A small sound classifier, trained from scratch: 4.44M parameters, widths [128, 160, 200].
Rows from block 8, named by matrix and row number. Each number is 200 + 40 x the weight over the matrix's rms, rounded and kept within 0 to 999. All counts start at 0.
# convs0: expand pointwise conv (model.blocks.8.convs.0.weight, 640x160x1), inputs 0-159
convs0.525,194,205,190,175,177,206,195,200,204,200,205,200,212,211,212,197,223,212,215,209,191,205,231,200,186,196,220,203,231,195,194,223,203,217,194,214,225,178,185,220,184,227,216,190,205,203,224,223,200,173,175,214,244,189,214,222,204,176,209,212,223,226,215,193,216,204,175,226,207,231,169,199,194,220,219,182,190,208,190,176,198,195,207,196,207,191,187,169,183,212,207,185,188,200,177,211,205,212,154,192,198,186,201,199,236,194,228,205,178,189,188,190,202,201,180,220,212,189,221,203,196,187,193,171,192,195,201,212,197,165,188,203,182,209,169,225,200,218,184,187,210,225,197,210,223,210,209,212,195,188,205,200,228,192,210,205,248,181,210,208
convs0.526,206,207,197,193,204,196,198,196,205,209,200,207,210,210,194,204,200,195,203,206,206,186,194,203,196,199,190,214,206,190,206,207,216,203,208,184,205,200,196,192,198,205,211,193,197,213,184,204,206,202,203,210,201,203,199,179,192,194,211,212,200,196,183,202,200,205,202,195,195,210,206,200,215,204,198,211,203,188,202,196,204,195,209,202,194,194,196,218,199,201,195,189,205,191,204,213,194,195,206,200,202,208,206,205,209,206,197,206,192,199,199,188,194,210,205,196,200,206,213,198,196,203,199,213,201,197,209,225,198,201,207,198,199,208,209,192,189,202,207,199,188,196,208,197,218,195,203,203,198,184,187,217,196,196,198,207,203,185,197,199
convs0.527,155,218,192,202,196,241,302,235,244,204,197,153,254,237,216,202,131,265,189,73,138,164,203,308,222,204,237,226,132,236,214,160,195,222,123,248,197,175,179,175,218,236,252,213,191,259,196,132,199,155,226,264,201,144,285,178,180,386,167,194,239,193,271,103,263,208,200,136,193,267,135,178,163,116,197,161,192,121,215,243,276,156,106,155,155,212,207,273,235,200,175,196,129,225,271,233,129,203,236,175,246,190,203,173,223,250,105,233,223,170,161,253,245,173,241,284,242,212,151,143,191,167,231,134,232,152,230,156,238,211,251,108,174,232,177,214,157,245,215,136,192,211,241,137,295,159,236,260,151,309,245,117,203,323,219,175,169,200,172,109
convs0.528,158,120,212,217,245,126,250,147,164,176,199,192,155,152,189,229,195,199,190,274,217,257,264,114,164,220,137,193,148,206,212,247,211,106,251,157,158,220,280,266,206,192,265,125,192,169,160,155,185,137,265,229,163,231,160,228,181,233,162,161,286,168,133,243,243,211,217,204,217,258,284,207,197,199,153,117,107,121,173,210,256,231,133,137,157,189,173,183,281,263,218,200,166,154,137,225,196,205,174,119,214,169,258,181,118,151,186,216,205,206,166,146,236,200,191,110,225,188,214,191,172,152,205,184,166,109,172,148,217,219,200,215,189,178,169,184,108,214,262,188,203,237,188,137,99,203,185,214,147,133,255,206,244,177,296,162,251,223,173,203
convs0.529,175,226,209,206,161,223,195,224,214,229,127,192,226,230,180,206,166,211,165,233,221,194,256,220,217,212,134,162,220,173,231,155,221,209,193,157,225,182,164,237,134,197,158,172,237,167,204,210,170,214,149,209,238,251,224,217,161,131,181,206,205,215,231,185,211,169,170,232,257,173,184,255,242,193,218,219,217,136,204,195,178,190,178,234,212,162,171,225,121,220,170,168,178,206,157,191,254,240,244,210,283,249,181,173,278,210,233,176,220,192,184,207,247,188,138,238,233,251,254,232,172,194,132,196,208,230,165,160,192,243,157,178,166,146,204,211,239,165,224,231,198,172,235,237,186,191,176,243,233,168,225,241,141,131,147,147,192,238,209,137
convs0.530,357,151,275,300,110,208,256,280,15,173,54,261,200,224,168,215,190,257,153,196,123,169,329,131,149,106,274,130,186,283,269,115,214,218,149,82,133,169,271,275,163,158,199,229,204,153,265,291,293,171,175,171,258,145,248,180,225,224,162,309,183,237,210,142,232,214,235,351,218,235,248,247,243,189,264,203,151,157,92,237,257,173,211,102,174,244,213,186,178,201,229,272,202,101,342,105,109,159,174,150,128,243,159,201,287,101,149,142,131,13,140,102,261,171,204,251,181,152,147,190,250,126,242,128,181,250,19,116,231,246,91,222,310,136,159,179,143,232,261,198,154,190,174,282,114,234,228,140,229,190,190,337,165,187,141,196,237,140,191,146
convs0.531,149,219,233,271,274,243,244,277,186,146,108,226,252,160,218,284,164,232,124,216,170,108,253,206,193,216,126,199,270,202,121,238,183,154,235,136,160,236,280,157,197,118,295,237,153,88,204,328,196,207,178,222,132,192,260,263,271,263,129,252,76,127,230,175,279,250,196,217,299,251,245,173,145,223,179,164,149,181,188,162,182,219,158,212,280,177,119,213,234,169,341,238,295,250,308,133,194,106,255,249,210,81,144,224,160,96,189,145,260,262,251,196,251,184,233,174,209,171,193,195,199,238,223,287,93,180,235,192,132,195,252,87,196,272,159,290,152,198,145,229,134,157,155,253,207,149,112,126,221,254,246,141,172,166,221,119,140,317,236,184
convs0.532,174,174,201,238,200,219,192,212,169,210,219,209,236,213,210,168,200,204,177,213,199,216,212,217,201,202,201,202,216,187,196,190,226,171,192,194,224,225,223,159,208,208,197,196,200,195,215,192,183,213,198,193,180,177,203,206,212,203,178,187,214,204,178,206,227,176,178,184,193,222,209,216,225,233,199,189,227,193,189,188,202,191,224,187,185,207,203,210,167,196,191,198,211,190,189,183,206,177,180,153,218,204,217,206,206,173,212,211,215,208,216,228,208,221,194,205,189,200,206,189,211,226,223,198,179,185,200,186,167,216,205,170,206,199,207,199,227,196,179,201,197,197,213,202,204,191,217,215,176,199,210,237,207,210,202,185,197,204,192,172
convs0.533,203,223,210,185,222,198,206,193,194,197,197,202,202,218,202,186,203,178,210,208,185,203,204,205,198,192,191,207,199,196,190,205,193,205,200,191,210,194,200,193,206,209,202,213,194,209,180,213,209,200,199,217,196,209,202,186,196,196,204,220,194,181,198,178,210,209,207,197,199,204,201,191,197,212,204,227,210,196,194,218,213,209,216,198,198,193,205,217,195,198,191,208,214,208,213,208,199,188,199,214,183,211,191,203,207,195,210,215,208,195,203,182,204,205,210,201,210,210,206,197,198,196,189,215,202,186,208,211,217,205,193,189,189,195,192,197,193,217,198,203,199,187,212,213,205,203,203,202,209,190,200,189,200,199,201,194,186,209,210,197
convs0.534,139,170,173,300,251,188,280,241,151,180,205,135,30,124,106,179,164,289,171,224,182,176,111,281,169,209,158,154,196,77,226,163,249,305,168,183,265,267,117,209,280,211,188,159,211,172,113,121,217,126,130,225,183,282,324,253,132,88,162,268,236,182,130,163,133,201,279,99,206,209,189,210,145,214,200,185,249,205,267,225,214,254,195,258,207,248,261,55,207,117,144,243,171,89,292,254,250,278,213,214,233,150,63,186,118,210,224,234,272,139,221,189,220,181,194,220,108,233,211,251,240,120,249,134,217,154,35,187,193,116,273,222,186,159,179,206,177,179,209,264,186,289,172,132,215,214,168,276,298,211,277,193,158,155,154,148,305,195,175,140
convs0.535,206,200,229,197,190,216,204,221,211,197,216,187,222,191,218,200,193,211,204,212,204,208,201,214,183,177,193,207,212,195,202,209,188,210,187,197,216,212,211,209,200,197,199,202,188,197,184,200,202,201,218,223,203,207,215,208,190,190,203,207,195,201,195,198,199,184,215,204,183,200,211,198,193,199,193,199,208,207,192,182,189,178,221,189,175,183,180,206,187,184,195,190,200,206,195,185,177,196,198,215,187,209,213,185,188,204,184,208,212,187,196,190,182,210,212,199,190,196,223,196,201,199,188,209,189,195,225,214,200,208,213,210,209,191,200,199,216,193,212,193,199,186,223,187,221,226,204,210,219,188,197,195,201,205,218,202,186,196,205,201
convs0.536,155,165,222,212,227,221,232,205,209,162,170,136,197,238,222,177,204,223,160,206,220,178,199,192,213,179,262,213,188,197,190,139,218,200,162,206,234,226,195,245,185,167,188,178,203,218,163,160,163,224,245,218,201,184,207,216,176,217,154,209,214,173,208,232,225,241,226,236,231,238,200,232,195,211,248,142,227,162,170,185,196,186,244,214,185,206,193,144,243,199,187,181,203,200,211,194,195,177,221,157,175,182,228,160,201,228,202,180,216,191,215,160,203,160,230,194,186,221,280,224,148,168,259,194,251,181,232,183,165,190,163,169,205,251,231,220,134,205,180,234,189,180,224,198,204,221,206,184,203,239,170,204,206,212,189,216,183,157,216,185
convs0.537,211,143,225,216,345,152,191,325,178,202,214,191,322,214,223,202,295,142,334,266,152,194,235,219,145,247,117,114,177,215,224,195,127,212,214,229,260,231,133,181,211,308,160,227,124,145,148,237,223,179,240,243,250,287,187,178,244,204,212,237,233,165,149,184,34,369,156,345,315,187,222,183,180,224,165,204,163,104,193,215,73,265,227,100,278,186,331,225,278,151,253,139,173,212,188,106,229,249,225,294,245,239,284,270,216,216,141,228,205,233,277,275,176,191,268,165,138,165,213,279,285,297,325,238,231,134,185,115,280,241,101,279,268,202,141,271,171,234,223,199,207,202,96,233,222,249,209,132,166,151,81,169,59,106,254,262,185,150,147,217
convs0.538,196,205,198,210,200,201,197,212,192,199,206,186,214,193,178,203,200,219,187,201,215,195,199,193,219,211,191,209,220,191,205,208,217,209,192,211,214,193,206,191,182,213,194,195,198,200,200,217,199,196,199,178,215,204,199,228,201,206,210,201,210,211,197,206,199,206,194,196,230,198,199,194,204,198,207,200,195,203,213,189,196,185,206,209,194,199,200,195,201,203,197,195,204,191,186,181,197,185,203,194,208,187,178,193,192,217,187,196,199,197,201,201,195,190,202,201,199,198,187,200,207,191,205,200,202,208,212,185,179,199,194,205,195,203,187,203,211,201,199,204,189,216,207,193,197,183,199,189,203,206,218,191,189,179,192,200,203,188,203,196
convs0.539,182,194,205,226,187,227,215,233,210,230,225,168,228,200,221,161,145,177,141,138,237,150,242,204,203,167,259,222,213,200,225,179,195,203,221,155,214,196,200,224,173,187,193,250,179,209,151,202,184,200,226,167,148,175,215,153,219,153,167,183,211,256,143,143,202,219,220,208,257,213,201,240,154,138,237,230,205,286,221,135,205,161,195,196,253,204,233,186,226,208,251,242,178,174,216,248,230,174,206,173,201,159,173,228,190,193,182,217,179,240,163,211,164,238,167,114,230,189,160,181,159,161,154,141,206,155,190,193,221,197,248,209,156,166,189,254,178,189,242,165,194,136,161,206,258,258,208,167,177,254,195,180,220,161,207,217,221,238,286,160
convs0.540,253,173,174,201,255,171,181,209,187,155,244,186,180,170,260,221,173,237,190,239,213,162,187,180,227,197,217,235,228,186,179,224,185,201,278,146,233,200,212,198,172,187,172,168,212,196,218,231,188,233,217,237,200,199,211,214,192,213,141,230,220,242,235,187,171,217,220,215,247,196,168,182,256,157,154,185,200,238,244,151,137,224,234,119,187,180,170,230,231,175,219,195,207,222,164,200,205,202,228,156,231,211,197,222,189,243,171,184,179,174,230,168,178,194,209,211,145,202,230,221,228,286,249,215,236,231,179,209,192,190,207,163,251,182,198,184,243,222,198,221,187,175,121,166,210,175,147,198,194,196,228,219,189,154,215,166,188,162,260,203
convs0.541,239,116,235,212,166,193,227,164,197,231,252,199,185,257,168,118,194,186,146,185,157,211,236,206,227,274,147,163,175,170,200,194,265,19,214,191,195,225,291,181,218,298,164,232,239,205,244,179,90,162,312,206,128,210,134,205,248,199,178,248,195,164,216,199,231,217,312,157,225,242,185,185,229,163,170,160,166,160,198,218,157,270,209,200,238,245,215,124,194,239,248,260,188,244,208,218,86,83,200,133,192,127,183,234,143,184,210,227,219,226,271,255,162,104,216,67,217,223,155,155,200,96,152,187,234,241,256,163,236,188,191,137,122,131,224,220,168,128,281,188,227,229,260,192,146,263,133,184,265,125,182,257,169,220,270,236,171,245,157,132
convs0.542,175,233,179,200,203,198,232,187,222,228,221,154,182,204,195,196,206,222,210,205,247,199,201,233,217,190,196,218,205,254,200,222,183,182,193,151,190,240,198,179,184,190,205,212,190,182,185,199,230,160,247,183,179,207,190,246,219,163,180,193,208,190,186,229,204,202,232,186,168,201,220,189,226,169,172,188,230,178,217,162,234,199,188,214,208,204,183,244,205,213,169,193,223,231,167,172,188,226,181,227,213,172,191,217,200,210,251,240,244,185,228,219,241,242,204,226,271,207,215,187,150,208,193,217,164,178,148,210,183,203,225,210,217,187,160,188,222,196,240,172,198,199,174,248,209,228,178,142,202,254,196,201,173,177,213,187,202,220,193,184
convs0.543,192,198,206,203,197,193,212,205,192,196,204,200,200,186,204,193,197,209,198,201,211,204,195,202,202,192,192,196,200,200,196,198,197,198,198,204,205,207,195,198,196,197,199,204,201,200,210,210,197,205,192,198,200,194,201,204,196,193,201,198,210,203,197,203,198,192,199,205,206,198,197,210,204,207,192,203,198,209,199,187,201,194,210,206,202,189,196,196,191,203,193,196,196,198,193,203,196,204,204,199,195,203,195,194,199,197,193,192,198,201,200,191,196,207,197,198,198,195,204,200,198,201,200,198,204,198,202,194,194,191,207,201,197,194,201,202,208,197,195,198,202,210,196,195,192,197,206,205,205,201,194,206,200,196,202,195,202,198,203,189
convs0.544,197,199,194,198,204,199,207,187,203,195,196,198,198,193,208,205,193,199,193,193,213,190,196,204,207,200,198,199,198,201,192,197,206,212,200,199,196,207,204,209,195,199,200,202,191,207,205,198,205,204,201,204,200,205,202,197,197,195,204,196,203,203,197,206,201,196,204,210,196,199,198,205,205,200,199,198,207,202,206,190,198,201,203,205,198,202,189,195,201,194,191,198,196,197,200,205,199,197,194,211,199,189,198,196,196,198,207,190,200,190,198,194,202,204,191,188,210,204,195,202,197,188,202,205,203,196,202,205,197,210,197,196,199,203,194,204,196,206,209,192,192,214,202,201,198,200,195,199,197,185,196,195,204,210,200,200,211,196,210,206
convs0.545,217,164,214,206,110,336,122,243,143,159,225,226,154,260,310,229,181,226,231,96,163,186,223,214,156,206,130,143,136,192,121,362,213,251,144,95,149,205,184,170,231,140,224,261,221,258,159,190,209,238,173,223,162,209,208,181,137,117,206,203,201,216,200,189,187,213,243,274,182,196,174,221,176,121,197,278,129,257,172,211,220,174,198,220,174,137,205,249,191,212,199,226,180,295,89,265,253,139,187,171,210,169,101,265,141,141,110,178,216,133,205,201,215,260,183,251,277,149,157,216,259,163,150,170,200,200,137,238,162,294,250,262,153,234,192,212,220,148,229,290,164,284,175,169,177,290,175,344,198,186,236,167,189,191,230,170,174,205,241,78
convs0.546,186,222,189,110,262,134,262,193,209,149,193,163,184,321,98,188,217,198,234,223,224,259,135,361,245,92,190,181,196,168,130,69,252,287,150,107,119,248,278,256,213,251,298,220,172,202,223,254,169,82,240,226,192,213,251,153,263,110,251,290,204,120,267,171,217,217,95,245,252,248,186,126,159,280,162,148,296,306,230,197,215,180,247,206,200,320,244,324,216,316,147,229,158,244,313,272,276,207,203,173,228,258,132,247,261,126,231,144,213,162,155,296,104,260,251,68,191,194,221,216,199,175,282,214,281,202,270,193,131,245,197,184,223,183,244,238,117,77,260,270,238,240,314,212,220,217,271,149,285,170,274,155,223,225,200,268,291,161,189,199
convs0.547,200,218,216,216,189,201,210,215,200,209,205,193,213,210,206,198,201,209,210,203,182,192,195,196,169,189,201,197,207,203,200,213,184,206,152,188,209,214,192,195,196,211,170,189,214,209,214,174,187,208,193,215,186,209,196,183,204,212,193,185,208,201,185,167,220,213,203,199,198,193,204,222,201,216,196,195,199,190,195,207,219,203,177,210,167,223,212,189,191,189,188,208,202,179,203,218,228,187,191,203,170,199,192,191,178,188,190,195,212,190,182,205,221,228,211,198,201,205,197,197,228,201,205,212,227,203,204,211,198,195,196,188,223,200,197,197,173,203,191,214,182,186,174,179,213,207,215,193,228,167,187,193,208,206,212,192,191,179,214,184
convs0.548,193,170,213,212,136,177,233,194,189,174,178,233,154,227,163,266,140,208,228,245,224,285,236,305,187,263,200,306,98,158,162,202,244,219,146,186,170,168,174,164,231,253,210,249,199,95,303,187,139,137,268,294,146,273,259,264,277,183,135,252,147,46,182,314,225,95,289,190,221,237,232,162,189,111,266,191,239,275,215,206,223,268,191,204,240,393,217,149,270,153,90,295,181,211,256,157,143,193,242,217,244,182,173,169,127,252,165,219,213,218,217,163,265,161,213,234,161,215,247,170,136,210,185,275,231,153,135,241,126,205,261,238,181,151,175,255,229,123,251,131,176,176,127,350,142,151,134,65,220,248,81,175,177,257,225,233,224,191,256,292
convs0.549,214,269,168,285,206,201,224,187,190,167,256,260,193,184,160,233,195,230,44,149,256,254,281,296,200,269,126,289,235,299,190,208,143,276,126,90,329,118,111,116,139,201,230,194,155,237,166,190,286,105,101,173,283,157,218,213,253,148,254,231,155,274,148,323,134,251,270,146,212,218,130,115,186,172,223,239,46,145,238,251,227,280,154,80,124,174,210,179,194,247,177,116,269,204,277,120,267,158,153,165,213,182,141,148,150,276,212,222,195,137,239,153,254,159,245,271,100,73,152,333,239,114,190,218,283,194,257,218,244,125,227,221,172,252,231,253,171,185,96,143,101,206,193,170,281,277,172,244,182,153,69,321,266,157,292,200,125,207,233,161
convs0.550,210,199,214,221,216,149,205,234,165,196,197,222,214,173,219,192,188,205,184,231,189,188,209,169,185,175,202,234,226,199,159,209,222,192,222,205,194,212,216,204,181,191,168,229,190,178,188,190,197,164,176,235,199,228,211,177,191,196,191,207,179,209,230,193,195,207,211,206,180,245,161,225,200,228,204,205,206,221,205,236,243,202,193,188,216,206,201,194,215,200,214,186,188,213,192,233,187,155,173,179,177,182,239,174,161,182,227,205,185,174,205,212,171,200,193,174,215,168,214,206,232,185,193,250,222,195,251,211,192,202,189,211,196,123,205,157,177,216,240,255,192,201,212,205,198,196,216,177,198,173,188,206,216,184,182,166,213,187,200,187
convs0.551,247,188,175,149,224,211,194,193,200,219,240,213,202,183,161,190,205,221,203,233,246,225,168,211,235,201,193,220,153,204,195,228,227,208,193,206,222,194,216,201,195,233,213,150,168,169,192,268,146,162,158,194,178,164,174,193,204,238,185,188,174,203,210,164,221,199,209,179,227,175,222,252,196,226,210,197,206,210,218,141,298,166,247,223,196,170,236,141,141,200,255,187,142,199,166,224,260,184,242,220,172,202,172,166,173,194,183,226,210,239,199,184,186,175,188,158,218,191,199,195,214,244,188,215,149,232,241,172,147,270,257,210,213,202,111,181,258,241,203,181,144,155,170,236,169,215,213,220,176,245,197,120,189,192,205,181,242,142,226,219
convs0.552,188,227,193,200,209,241,219,201,257,176,218,186,166,213,162,170,126,194,178,218,204,277,186,231,173,138,174,187,156,206,113,187,201,271,195,200,226,249,223,206,218,237,174,141,190,216,150,230,169,197,203,159,191,231,225,184,148,229,237,252,240,232,195,203,172,174,239,206,190,183,257,186,224,192,267,175,107,180,144,194,183,211,199,212,195,249,174,172,203,189,228,173,163,114,276,166,187,196,176,210,175,195,153,192,142,173,242,208,208,182,242,221,204,228,208,193,172,166,203,256,246,246,188,211,184,235,199,163,281,213,178,214,257,183,220,250,262,248,198,174,137,209,218,204,202,223,201,150,187,252,233,175,212,154,214,200,197,128,201,217
convs0.553,177,105,312,112,307,196,174,219,228,224,272,218,277,157,158,200,181,164,96,164,247,139,197,254,216,280,156,134,150,153,170,265,223,131,177,107,182,220,193,188,198,74,212,227,163,214,237,93,214,291,221,230,204,225,199,85,283,264,247,206,299,251,315,233,115,253,168,204,133,188,216,244,297,125,140,227,200,225,174,149,172,259,307,171,134,207,132,168,186,195,201,194,219,277,276,313,185,79,225,221,124,153,209,244,213,251,152,180,196,179,251,253,188,184,224,180,156,203,269,207,312,235,204,219,176,237,228,186,189,257,191,209,197,186,145,228,152,200,162,225,173,141,250,163,166,194,232,167,195,205,249,175,191,288,191,134,247,152,165,178
convs0.554,193,240,221,253,201,237,199,168,223,197,191,218,234,162,183,228,214,199,136,171,255,203,183,218,186,183,179,182,179,188,226,177,201,210,200,208,207,204,232,255,230,218,214,230,173,210,186,174,203,183,193,211,223,218,210,187,217,232,184,226,211,205,194,186,231,205,192,202,209,202,207,170,223,186,213,171,194,182,220,206,200,216,160,188,208,187,173,186,167,169,175,197,248,235,191,193,173,200,181,194,234,188,212,133,176,128,195,169,170,221,163,205,242,202,198,193,196,255,212,192,236,206,161,205,191,178,179,197,187,248,204,188,201,211,178,173,247,232,187,200,180,182,177,203,193,187,193,286,222,158,185,259,232,206,167,196,217,186,163,162
convs0.555,140,280,173,203,215,53,247,194,225,276,74,191,158,175,207,258,227,225,186,221,83,178,272,260,135,247,221,203,177,209,165,354,265,156,271,157,122,181,155,164,195,193,254,197,146,219,274,129,217,140,165,204,212,129,211,320,282,134,218,238,208,161,226,171,305,286,212,222,217,110,142,180,109,160,183,192,113,125,138,239,249,211,160,111,239,217,204,226,278,201,220,281,152,104,341,114,228,247,228,162,149,270,163,165,263,203,111,228,46,253,227,128,239,176,207,195,143,230,136,166,180,216,201,190,253,99,184,274,195,92,197,171,277,218,116,136,140,233,206,295,249,149,222,258,243,212,305,192,236,121,82,191,307,164,189,243,136,188,186,257
convs0.556,170,226,150,225,230,247,277,220,159,190,156,175,200,123,233,170,203,163,174,226,162,123,276,94,236,141,195,158,202,203,251,219,157,103,242,157,281,210,192,186,203,217,186,230,230,126,203,239,244,276,248,135,137,175,172,209,155,210,139,182,259,290,184,161,152,226,182,230,255,234,203,183,128,153,186,176,275,189,127,153,236,151,228,173,188,187,231,241,167,267,235,126,194,267,229,181,209,112,244,224,183,229,188,191,148,175,153,196,218,150,247,250,201,184,168,181,220,258,252,136,195,203,242,139,173,229,98,195,205,143,139,252,147,300,224,142,146,159,195,189,276,234,288,192,212,214,157,149,200,270,254,214,273,184,207,210,207,170,266,169
convs0.557,198,198,142,179,165,204,263,203,171,207,235,238,209,202,212,218,223,244,163,148,187,165,199,201,174,209,197,288,217,255,202,217,224,197,163,188,214,183,167,179,188,235,186,198,236,248,169,218,203,209,250,199,170,171,205,238,215,180,215,143,240,199,191,222,200,178,184,226,236,181,184,217,175,230,200,214,170,224,186,194,208,211,191,192,176,257,245,212,189,156,198,165,206,205,200,176,206,178,190,182,266,211,222,185,244,167,202,198,245,188,206,179,166,231,179,210,209,232,218,194,183,191,204,204,221,215,241,143,221,156,164,207,206,186,156,202,173,199,232,207,156,235,241,186,228,190,224,156,192,191,209,188,189,240,227,191,220,171,160,233
convs0.558,203,232,159,200,179,169,258,203,162,193,209,257,249,199,212,211,182,195,172,192,157,165,167,206,201,105,220,181,178,141,195,213,165,185,196,238,232,186,217,184,150,174,220,171,212,206,224,139,130,217,189,159,203,167,205,174,202,220,221,202,216,209,179,240,190,214,182,202,216,190,220,226,282,169,189,195,214,200,165,231,169,182,246,206,257,178,169,218,180,218,227,247,240,178,233,223,224,210,263,166,146,195,138,194,233,211,139,186,230,200,169,228,229,192,172,220,198,166,202,168,159,201,265,209,184,209,217,181,212,263,218,170,213,197,204,262,219,167,220,213,158,206,203,244,208,180,190,253,188,229,170,173,198,192,218,213,253,195,180,197
convs0.559,254,174,215,259,189,198,209,141,201,157,155,175,205,157,203,175,146,283,188,202,189,145,247,247,173,328,202,64,215,154,250,180,184,258,231,149,217,283,152,177,252,146,175,213,161,162,264,198,285,201,184,189,187,172,125,238,223,150,295,232,294,188,210,189,212,172,269,186,208,227,143,231,281,220,171,236,262,218,270,166,203,194,247,184,258,193,207,153,218,234,207,212,231,161,125,200,192,168,270,194,127,235,229,163,215,183,212,212,233,170,149,215,187,182,309,157,252,142,254,247,132,200,166,202,200,212,242,194,225,215,195,225,228,218,196,236,260,200,190,196,234,159,132,299,156,118,213,194,149,189,157,170,192,237,314,224,102,206,330,170
convs0.560,182,193,208,197,201,201,195,203,189,185,210,190,226,195,187,204,197,207,173,197,193,198,203,221,192,202,210,220,201,203,190,186,194,209,201,194,204,199,219,204,196,203,199,202,196,205,208,206,215,197,205,189,195,176,201,218,202,202,203,206,214,194,187,209,203,205,219,211,203,192,202,201,205,201,199,186,201,184,193,191,185,202,217,210,221,183,186,192,191,194,191,201,187,191,219,216,196,200,202,221,197,199,201,182,188,201,196,197,185,218,194,211,199,198,206,210,187,210,211,192,201,201,203,190,217,206,184,205,202,193,197,219,206,180,188,201,204,187,212,211,198,214,199,190,183,187,186,211,193,202,208,215,200,203,203,189,216,202,177,202
convs0.561,278,347,244,225,281,234,211,104,134,220,214,179,156,150,142,199,173,248,293,150,279,64,234,321,233,238,114,150,150,238,205,100,292,131,180,144,256,198,250,257,279,217,205,235,131,157,298,49,151,209,369,188,138,221,118,240,134,141,244,225,87,160,208,258,243,230,176,203,119,172,254,148,124,172,184,197,202,125,156,141,258,175,190,203,354,183,194,265,253,247,226,286,255,65,251,252,229,61,171,272,253,173,72,281,217,241,182,212,126,79,305,247,226,162,127,192,211,245,118,288,160,148,254,304,274,268,271,133,208,139,159,331,117,175,281,172,171,280,282,115,179,275,245,217,227,115,176,327,317,229,323,123,233,99,238,219,289,207,233,114
convs0.562,203,183,195,210,190,208,204,210,201,196,214,198,221,191,199,188,203,198,204,190,200,204,204,205,204,209,207,203,205,197,202,198,210,206,200,193,194,208,206,205,201,217,209,203,189,200,214,207,210,197,204,204,220,192,206,213,192,196,213,204,192,210,201,207,202,204,198,201,201,208,215,198,190,193,202,201,203,201,203,181,198,192,205,211,202,186,201,189,195,201,203,201,204,212,194,204,197,186,198,203,195,190,199,186,192,199,186,194,192,216,206,196,198,201,194,209,198,192,202,206,201,215,187,205,213,212,193,202,206,196,203,191,204,187,191,208,201,198,195,206,204,201,200,196,205,202,206,204,196,205,193,203,195,200,191,200,203,191,203,198
convs0.563,182,179,117,270,230,190,238,118,157,259,227,218,164,179,167,270,244,301,260,183,135,306,27,242,201,271,160,293,304,124,132,103,292,240,127,119,106,132,121,231,251,269,251,174,225,219,110,174,240,205,261,150,157,379,287,339,85,238,286,374,308,164,174,142,332,230,270,159,234,282,145,112,267,226,227,181,197,216,267,210,354,217,200,171,173,147,168,204,260,222,56,139,200,65,190,205,286,161,156,316,202,91,220,139,256,240,314,101,260,177,253,90,258,198,190,150,266,182,110,176,112,134,138,204,270,218,160,200,246,162,148,193,111,242,122,197,175,207,278,222,293,278,125,188,332,218,128,149,268,156,181,260,192,254,89,149,289,212,266,264
convs0.564,281,172,153,258,263,255,259,207,175,269,259,206,225,191,226,245,163,203,233,87,197,266,124,268,154,191,218,264,198,78,233,299,256,127,236,132,226,263,311,168,143,324,299,204,226,198,84,221,133,217,229,147,168,235,199,197,265,205,194,219,198,253,258,185,308,189,235,210,327,185,208,247,186,269,201,163,268,182,178,225,262,240,252,192,198,216,243,247,273,234,64,253,141,217,259,209,240,98,172,172,290,274,223,204,122,207,250,271,210,193,255,275,133,72,215,128,232,233,195,165,297,194,223,238,156,307,169,213,193,220,212,116,167,258,125,105,122,286,170,194,317,250,74,187,267,168,248,322,215,182,154,285,266,87,251,140,234,151,108,326
convs0.565,202,298,175,184,131,152,127,161,240,238,198,171,214,248,310,212,170,241,199,268,246,175,237,194,232,222,236,168,300,176,159,175,211,208,220,181,172,228,181,215,191,116,210,205,223,188,196,225,168,235,185,202,236,243,279,208,171,153,205,178,173,218,204,237,245,212,174,226,141,217,206,152,120,214,262,214,190,224,241,167,220,177,145,211,189,141,176,162,186,226,284,176,157,181,159,262,166,172,202,231,174,217,198,202,249,248,193,281,127,230,204,132,122,183,159,196,212,193,166,149,232,189,267,150,177,229,212,252,276,255,232,205,212,244,165,247,202,241,160,175,221,335,246,289,204,181,206,123,201,245,179,128,249,177,215,161,185,224,221,147
convs0.566,211,218,196,178,228,184,211,203,212,216,206,190,197,215,200,200,218,180,207,224,186,221,205,210,191,199,201,188,199,189,197,210,177,200,219,178,197,199,189,201,202,212,203,196,193,207,197,199,219,199,199,215,193,199,201,177,202,173,218,222,221,184,184,192,226,193,199,196,207,198,200,199,221,204,194,245,218,223,192,201,219,229,203,205,206,192,198,215,200,201,169,192,215,195,225,222,206,216,189,197,192,194,196,209,224,188,184,208,191,191,201,175,214,187,196,184,211,213,187,187,191,211,206,205,208,185,226,205,197,209,203,195,183,187,206,194,204,194,201,209,198,195,207,203,195,206,206,205,167,196,193,204,184,187,204,214,194,205,213,210
convs0.567,226,193,261,227,255,177,208,223,142,262,212,227,243,143,261,138,209,154,196,158,169,195,208,181,189,194,260,295,206,208,151,178,261,157,184,217,152,208,215,213,238,217,257,247,206,226,189,215,159,191,208,132,173,236,201,215,189,169,245,174,206,168,211,247,228,187,215,221,259,178,193,182,183,231,192,268,204,163,140,184,201,216,272,195,183,147,253,251,206,195,239,237,253,249,206,222,228,120,171,235,205,242,256,158,259,146,164,254,226,200,189,193,235,195,232,229,183,244,225,225,219,205,179,158,201,244,197,142,246,246,239,252,240,239,239,212,205,204,220,214,193,235,157,190,146,282,249,244,158,208,166,195,181,152,189,163,185,179,208,242
convs0.568,198,213,198,199,188,212,192,204,201,224,195,203,194,183,166,211,188,205,199,184,209,205,220,218,193,211,204,210,222,180,190,203,189,199,210,191,227,218,209,174,202,204,198,187,204,181,201,213,214,205,194,200,195,213,202,199,201,210,183,187,189,209,205,198,196,195,194,197,193,196,197,191,189,204,202,189,192,191,201,197,195,204,196,200,192,199,198,187,195,210,190,191,210,206,190,179,220,186,207,189,193,186,183,181,213,187,216,200,197,206,207,177,190,194,200,219,196,186,213,194,212,195,205,203,205,190,198,205,199,201,210,213,209,218,213,222,205,199,188,185,209,212,211,190,202,204,205,194,208,185,182,196,197,211,179,190,209,197,195,188